config.yaml
arch: "shufflenet_v2"
model: "image classifier"
dataset: "pixel-art sprites of 400 made-up characters on tiled backdrops"
train_examples: 197500
image_size: 24
crop_scale_min: 0.8
horizontal_flip: false
targets: ["sprite", "place"]
num_classes: [400, 4]
norm: "batchnorm"
activation: "relu"
depths: [3, 6, 6]
kernel_size: 3
stem: "deep"
widths: [128, 256, 512]
label_smoothing: 0.05
loss: "cross_entropy"
head_dropout: 0.1
init: "trunc_normal_002"
optimizer: "normuon"
muon_scale: "match_rms_adamw"
lr: 0.0074
momentum: 0.95
nesterov: false
orthogonalizer: "polar_express"
adamw_lr_other_params: 0.0027
ema_decay: 0.995
steps: 16400
batch_size: 512
epochs: 42.5
lr_schedule: "poly"
final_lr_fraction: 0.05
warmup_steps: 820
weight_decay: 0.0
adamw_weight_decay_other_params: 0
Rows from block 5 of a small image classifier, named by matrix and row number. Rows with one number belong to one channel. Each number is 128 + 32 x the weight over its row's rms, rounded and kept within 0 to 255. All counts start at 0. Numbers have three digits each. After the name is the row's rms in percent of the matrix's.
After each channel's rows are labels from the 100 images, of 14848, where the channel reaches its highest value: "strongest on" is what is common among them. Only what is clearly more common there than usual is listed. The data: pixel-art sprites of 400 made-up characters on tiled backdrops.
# p10: first pointwise conv (model.blocks.5.p1.0.weight, 128x128x1x1), inputs 0-127
# p20: second pointwise conv (model.blocks.5.p2.0.weight, 128x128x1x1, transposed), outputs 0-127

p10.4 097:104141136150110119136138065177071118080114064154132143119105139100119122141103108071101139126178146117137148117125133074170185059122095089136136123149111114094129133101135158178063143099156178117112127243145101079151156072183156149094156144166127139186152116132147093161074151119047169088085125116105121140091141104160181128142101120136119103094167091120097155157168118108133109097157
p20.4 101:139143096136183136111086147119108100172101116095132166080115139132073072164104157126143152171115110140100128112161141118131151108172122155144154150080121173170119181152148128146147136144093089146105073123137087121073125148127121110141164122141102149075117092209158085159109099182091123137146144136076098180084085147148107163132137222083108106209166071110148151119053093130110157074156
strongest on: upper right

p10.64 105:144098113150100141152196127124081114092151116124204060109112167080080099171094117097131051127114098126097101146088082093145088104078121125100090118069138112150155136106125135156149114162108074154174128143086130125103131153235170092147110138165171119144071121142111138080130197124125149136108207147141134157130133096134120126061084111092143113114102097134159125102138128070135159089138
p20.64 112:169126123133162165218145184135116123159123138110183114136159162129121131116159090176139118116179159100147101127194124133137129076198181118098132190152162080127192125104149111130090145110097128133122136176200120135161150098127204145033081127079141139178162120142131140141167131114161127137101160123112091145171118128156153092146095089115136147148131079040129105142150140161094100139160
strongest on: upper right

p10.105 102:199167196180118082089101144147118159170149120143120115093099118118120155121094161125148116135119142088130145109147090124140125087140075091173090125122131075102140106147114080091093077086134207112105108127134177157090171127140077096141107088164145199086181159101203146134107142145164109133170119104170161148092083123096147216086095139133141154104173069090165157128129111109144128111137
p20.105 099:165103158061120166116072118193157108174112139157135132179111090164151107138135112158138147182117079151186187101121064136112082144134099094093185098114138152143112150146139095073083067171185144152103111082126159142104143100096157112143138127159102131158155149138100222096150135149158153101130117037120139188123118132147115095158155114119160121145124123128083174118130150084159097186155
strongest on: lower right

p10.69 103:136156110144172122094141130085077139153174088065111168144088080128133131097144151174115093167163139133104084098138099194133094136101140149169134118152076140135112143059151135051114088075081143120143123151124138085125138108150128103156099148132073187166138127105224110062133102071154163112144109131131111134182167104098161163102134164085098092159112124127098157164146097116114105048159
p20.69 105:144132142150215113060157171136073103100096173086143131104162103135167116121125161136105163158079150078124050156139133142133119178112166165099121125121118118111183127077106089162136168087155124112079202055174097184145176111123124098092056192134142099186112140141133137110158091148126087180139154128086120142091108133132088161089149146118100128114159109097117135171153150143160122103119
strongest on: large

p10.36 095:126114177141071109172129114070060116116127166106135081105115127066091127187126167146129074158087118103165119088100115147158057105142134125126099117103108124160096102106113138188139080100107095132092116100143102178150160091155162148094132114195109173104105133126144094119115174154070086110110092106126132175134094151130081069107121093078141057141138159122197114165056106116154140084109
p20.36 110:126104131100158176146123185117118130091125110092176166097168169104091132111143119133119160107140129109098112087218125093211139090118074078133097128134132077152138140144103107157126099154125133187084117196173127060128176106177071086084173058157075072184147148093121110123121099156145128107122101138143190093116082103105077080127141137121119128171142081137149128107142115108126117091121
strongest on: large

p10.23 091:145099137114095152149175114060209176143154077133108163112113143153110130139181213168156135126154118056154154108144126119099130125128164136148119145126128113067136119120141127104157048121108168085150129155133085131062064134149123158104147102146140088127160195085177086100097172109084123086143163110151095128136126160109147205103126153137110118138089105180096058170160154130164122116102
p20.23 099:110089166118140141080141138143103116099135128102171104103126118087091133166080102140114165171124087073180136172123129094129110144193141133109147066125154120089032139157105157136193144135104150189152098090135142119146125110183142092089105135093126127157151088112098099106160091130128082104111104186099090070159126155109099153151127145179175151121162098207164105166076098134082111125199
strongest on: lower right

p10.5 099:131161134125169057170178126116093144147133156111137179137091096053141088179100148224143144111112128077155179143139208111102167157134134144137099165099096123079143089167141123171113073121141117137161093108089129067174108078126093111094145098109118145095084123078115128077077144145098120135154207162138164136136115123109169132141142118114101128206145126156119141135175108114129081103160
p20.5 108:151125118135150147127141139134150137107151156135090118214144143113166117125108118126105144160144155134114081160105103173078077159092129079145146132135047171191153174138118162168092139123160143156157133097120153207121082133114145121131117101156108097117110081072144145112133093221152135182162142156158168105155121137121094210185103118147183070186072151132147143114141148096098097134070
strongest on: large

p10.58 093:083113099155112159088208119108154111107112111099104180140112122104113164061108066100149117203145111196027122126108159113127137108136104076110157133089101080124106122095079081191203129112109165120122140127138151143139102114131193153128132137106118082120179160136055117095154181147103112145107102115060107167183095130138110134130121121135084115110084113087129157131110109142170138123161
p20.58 094:143125122158145096146142147112148146153146096149108142108136155172100147103143177101157130122123117131126108102087093139128170131158144150118149059072193129123149085138089141089155101148062107071120102245074073082144140126140083100140161138110180147161085119147109120153174167157122177131140143088105166121163183044116109100156130079113112129182144112175174134133188182148139121091120
strongest on: upper left

p10.46 099:188159158091114093137167090125127126129146149150131145148189113205140200179118154120142118088141115084160213134152098144152171151125118144113107130200133122142123169136080110121064090051141177109134085071143184140123061122145150177178108110162088120122168115051133171113122135130096146115101146154116134133113112106159143201142110144165172142116111160083096117138103166110155122133163
p20.46 101:121070136054118137098108097148195137123121148166171161123114158110122147162140117114133130105099097118108099149154118121100156118138136093074198155081120163109129135122118068117184144130123115114116065071147135174065192096148141085108101229089085134147086165089141053155206198157188135125151169112103136109142157148110164104139142137154150143123079128108154145105138131150103101129130
strongest on: lower right

p10.85 106:122121105133163099099172141158163122153139123172134181133090099139182189101055168133100099193104142146112132194186146126125143131127094088067101182135094125109096174152187100094127126141134103182084131161123067099101149129144121133068157129097140161111088117121174121146152165135116147195143168095127119101204156169145117107147128089124130142199090160118185152174128106079124102118164
p20.85 098:117138114177159117121097141101135143142121113101177162102148160125111099109096072109186098102114172091174123092114152043133153119123095165112099159096183103110176106144085143129149062116146160150186098102124120087173171145113125165131169103089079117100124131192128086130086170134083140156077089125087100117173146100079162129126158174170056146068157159063118100162122144128116144096162
strongest on: purple; red

p10.89 106:080080170161147168135112116130123134081106170120098192138141152092115158113106116173161111191172170097138171142173127111135091087143083180116125122087096039142045142122162136123094131113109118155121097183108107168101101136170162144095155087126046172148123118084111165054144123092131128097160070112123106121112181116101125071130148141167145150091134084103141099101086131118146141138083
p20.89 096:134091125105176106123128133125110131107105091164109078096081162138153116157132131180161111128104110155143163108159138145122115178114092149158136112108151197213115115103143131108196180055124159103159209076113169140132169164163116191153094077143114166151142170101100140178145132149075130110152135111122152165165103154123135087132108197090121064127127146100115134162066154149053113107163
strongest on: blue

p10.29 101:153153185145075092156119109108096165152150095184113125097097140173059056159117133195129106083160098097108124091118123137130108158178092125111107138139113146136056151163102120123123112108086113093123093146100152167159104166144088148124105147121124097180099120112117164066154081126146118218120124077089116131132124195115108211070120119114129158132112073160149104139120084109124202163126
p20.29 106:140180161131130097061160114102137094076160141130143139074172156064159143083126127146113093128064168154153133146133122072184128091109110159171069085178137138110139114124145115107190116133098089179091119118120103114201166096084166114110095135136135150111145105088111168158063088106143175139097076161113137112117165174111097183079171149151079130165163103136122134106127090110092183165109
strongest on: large

p10.71 100:143119110103146120079162103145136088139122159093142100141070165142108062141074115079093137129219127204092201108149121134160179205107126094097042134143140152092109064152114179090150145185149104133077104131095106107149117093114153119084111151131152143179125146110110126096153180101140132127141136143136134140146125136080130214132077069146101128094134147128143143140143095116110113178101
p20.71 098:140125135124131147183131151139138093166117159122096120154147120142151152140119107126139115089133122116112071118155133097108126144112119117149160159182140067094199068158148132104118145122106146171174145117126153161094124179132165125104124126102125167150157196095072152242194112142136078084133142121117147089120113166152176109118125186118205119082154152082127028156139086123090133186165
strongest on: upper right; yellow

p10.91 098:100150137107120172126066095137085174127141148167134092180132111119068102122109082155157096133117119197137112176147147099125120159090099108134083123136120128141130130127105194146183078163129130132106116168127094047173170141121071211183141092082154091115149108117112132216134123147079158130110133204101143117138129120095142112101076106090176140058144096148091131085106156161109146133127
p20.91 089:107153150131154045154114122112156150106097156146149068102102134151109129190162079149123121108168122141104186150149163138141094070180147140114070142174154121159121135165128155179128114092067094105055119141109148101103090093168092109172106146102097067146203101106116155120119109080153159147174149142148135076181180125145149124117129166132164050182145144140134126146153062094149129094125
strongest on: red

p10.117 105:166170163197140121125151114145131118139224125127135053124135085177090165159098138115102080107135124105109119172140075115071090124153090140131049128091104143124041154159144145101135116096129071091177115105127125161148118153132131085144129138192133124093104094086097147132107065122187146139182134123136140165112135191133112174155066124181129145128103156147162109145146121157092180120094
p20.117 108:160070125193091151180138133144140179107168124141151143128133204142124075139192155144149110137126126149184106132172187154180093161117124156165102157142154144120085134165123134113117118160131142166110177100172174069101111144120133129110163107106086153152160125148114105205144145151125157141174109187196152136127145106100190204118124135071094115142118132174120112164168071124199148137149
strongest on: large; white

p10.20 099:120095064119111122118099103115140152162161204080178102107142143094075141126101148092136122163146163084026148131107135153087091061138106072148100155127158141121195155114157113132138120139095168113103115055115096101178064105102082103115071146167092131106158102210133135129149151179166090146068153138099107169161119106164165128082127108119076115112117125140109132126111134111104150156135
p20.20 097:140076182163185151085192214109049111096165132150100202076109176091142150078125123189088150104136099143155058168102135148102152130124122084115142140128120172176041143114129164103162133120136149102136164118153166117129129054125125124086106088120109146118099106119136150114167137146119108066170146179111126113143140127123111118128136125082101110088081149165102138182102118103133099118172
strongest on: red

p10.47 092:144131113128099190095027087179136113095139101187186147139168132102152110124097102106140154073101113091120119123186107110170149102124115130069108108151180197130087094126113063107129104150116107135181132136130159109132136119169080106123136103132202168101136127127101107131131096133196136099120065105131060127080146108089144068154137099099151183109149089177131095124134094168139131168090
p20.47 095:111136126091092085078095146159157151106148104097150058172147107141093179087109130105142129123104106157126156117156147127103115122093135132117139090125097145130144153137113139101142098147200098082157186138138132126070105179140071177183154111125166151111166107117176094170130069095148143162112046081078106139138096103192113078158093136205110127099150115128095216069104103140112143149128
strongest on: upper left; pink

p10.59 105:154131160141114085126138074157113151138208154104109147114108139143123121127175177160081093116126126110150109126209158127139190133151147120145098099097115128131164140086119080122145130114100099147181085122140118094178116131181130153136103188081182135113138079106148137142152054121093090147118113125165112088171080153097111106118105137085146062160111087151134161146151105198070062167045
p20.59 114:120063104120149122034148151180148133160152148103138105099172166191142147168121146139128180166135145112139117172150159125190135167141128171164151151134133137096122119144129152127145200158108163045120087152101174106129109109145182101191116083138134113125126137192152145176136122054166138165133087147156156082091136182140120138129217179150184121151130155125083134121150118163145134101116
strongest on: large

p10.109 098:165131167156103135194178118159183136122029135144204118106164109197118130137116110111109124113102101084119101099082129122106137133105089107143152144118164104113155131205115149051067129117105183112160170079136107137076092118097091152157163082120147108129117125147185172136112151138147124160122162101085092080094130181156116104078115110151086180105128143098109111082088085170136125137121
p20.109 097:148161133168080152137151173105112175150130071140129162172138096177134161133132157096106091121128171176140079145138149098122127084133119150193093096139126071102116097128174088234146097068138136098158099134103115112105143139140121161133125122173078087164125109133134117129094100162124142146202172110152072177188160128156114129128137109130133213143154119087160082162164136144142102055085
strongest on: upper right

p10.115 101:131122110134170107103174151141188116133100113140138141141153072110098096113171086139096126093114136140102040190105143182123085125121131170159073135113122086126149118136150180166113163008120142096086141156107094037153129141179110160119116104113076134160111134097142077143074086131173152165162099125120152137171190111126104121114131166191096137141154171161094132142101121158113111105135
p20.115 095:136087175203159100099111103080134058133119206107130133095094075130137170129123125133142194143129119111080114144161072097095133182171152155133112097147146125123135132119122111206135137129103076057130182151112149118115112149045149149098139151105125106150100095121116172133113144197180063108180140077131122184129131125105083189090133100122159143166125121120141154103114148100171158084114
strongest on: red

p10.57 105:127109153166154060056138205142151140114149086158159167139109164115128116126108179154173072109105133098115124098190133115168142128171119127148159076134109106131164152073106102141098116087155120140158091195126112168178126181100116109168102120128151147144092133064137102158145105112101166085125078179079099106097153120075177174159104080080113101169167083156164086076131113148124129148113
p20.57 101:125118126175136211099144115067100139163108117041082218209126152121146168132171173113147109078132145154123099158096119126132049100114132098145151111128163096122161138128144122183130149147111130071091129163122108197145100071111107106175136162065151099103127108193172129150155126080114134100109157152157141075079102135142122114157189111155115144136150156174139137159107117150133136093138
strongest on: white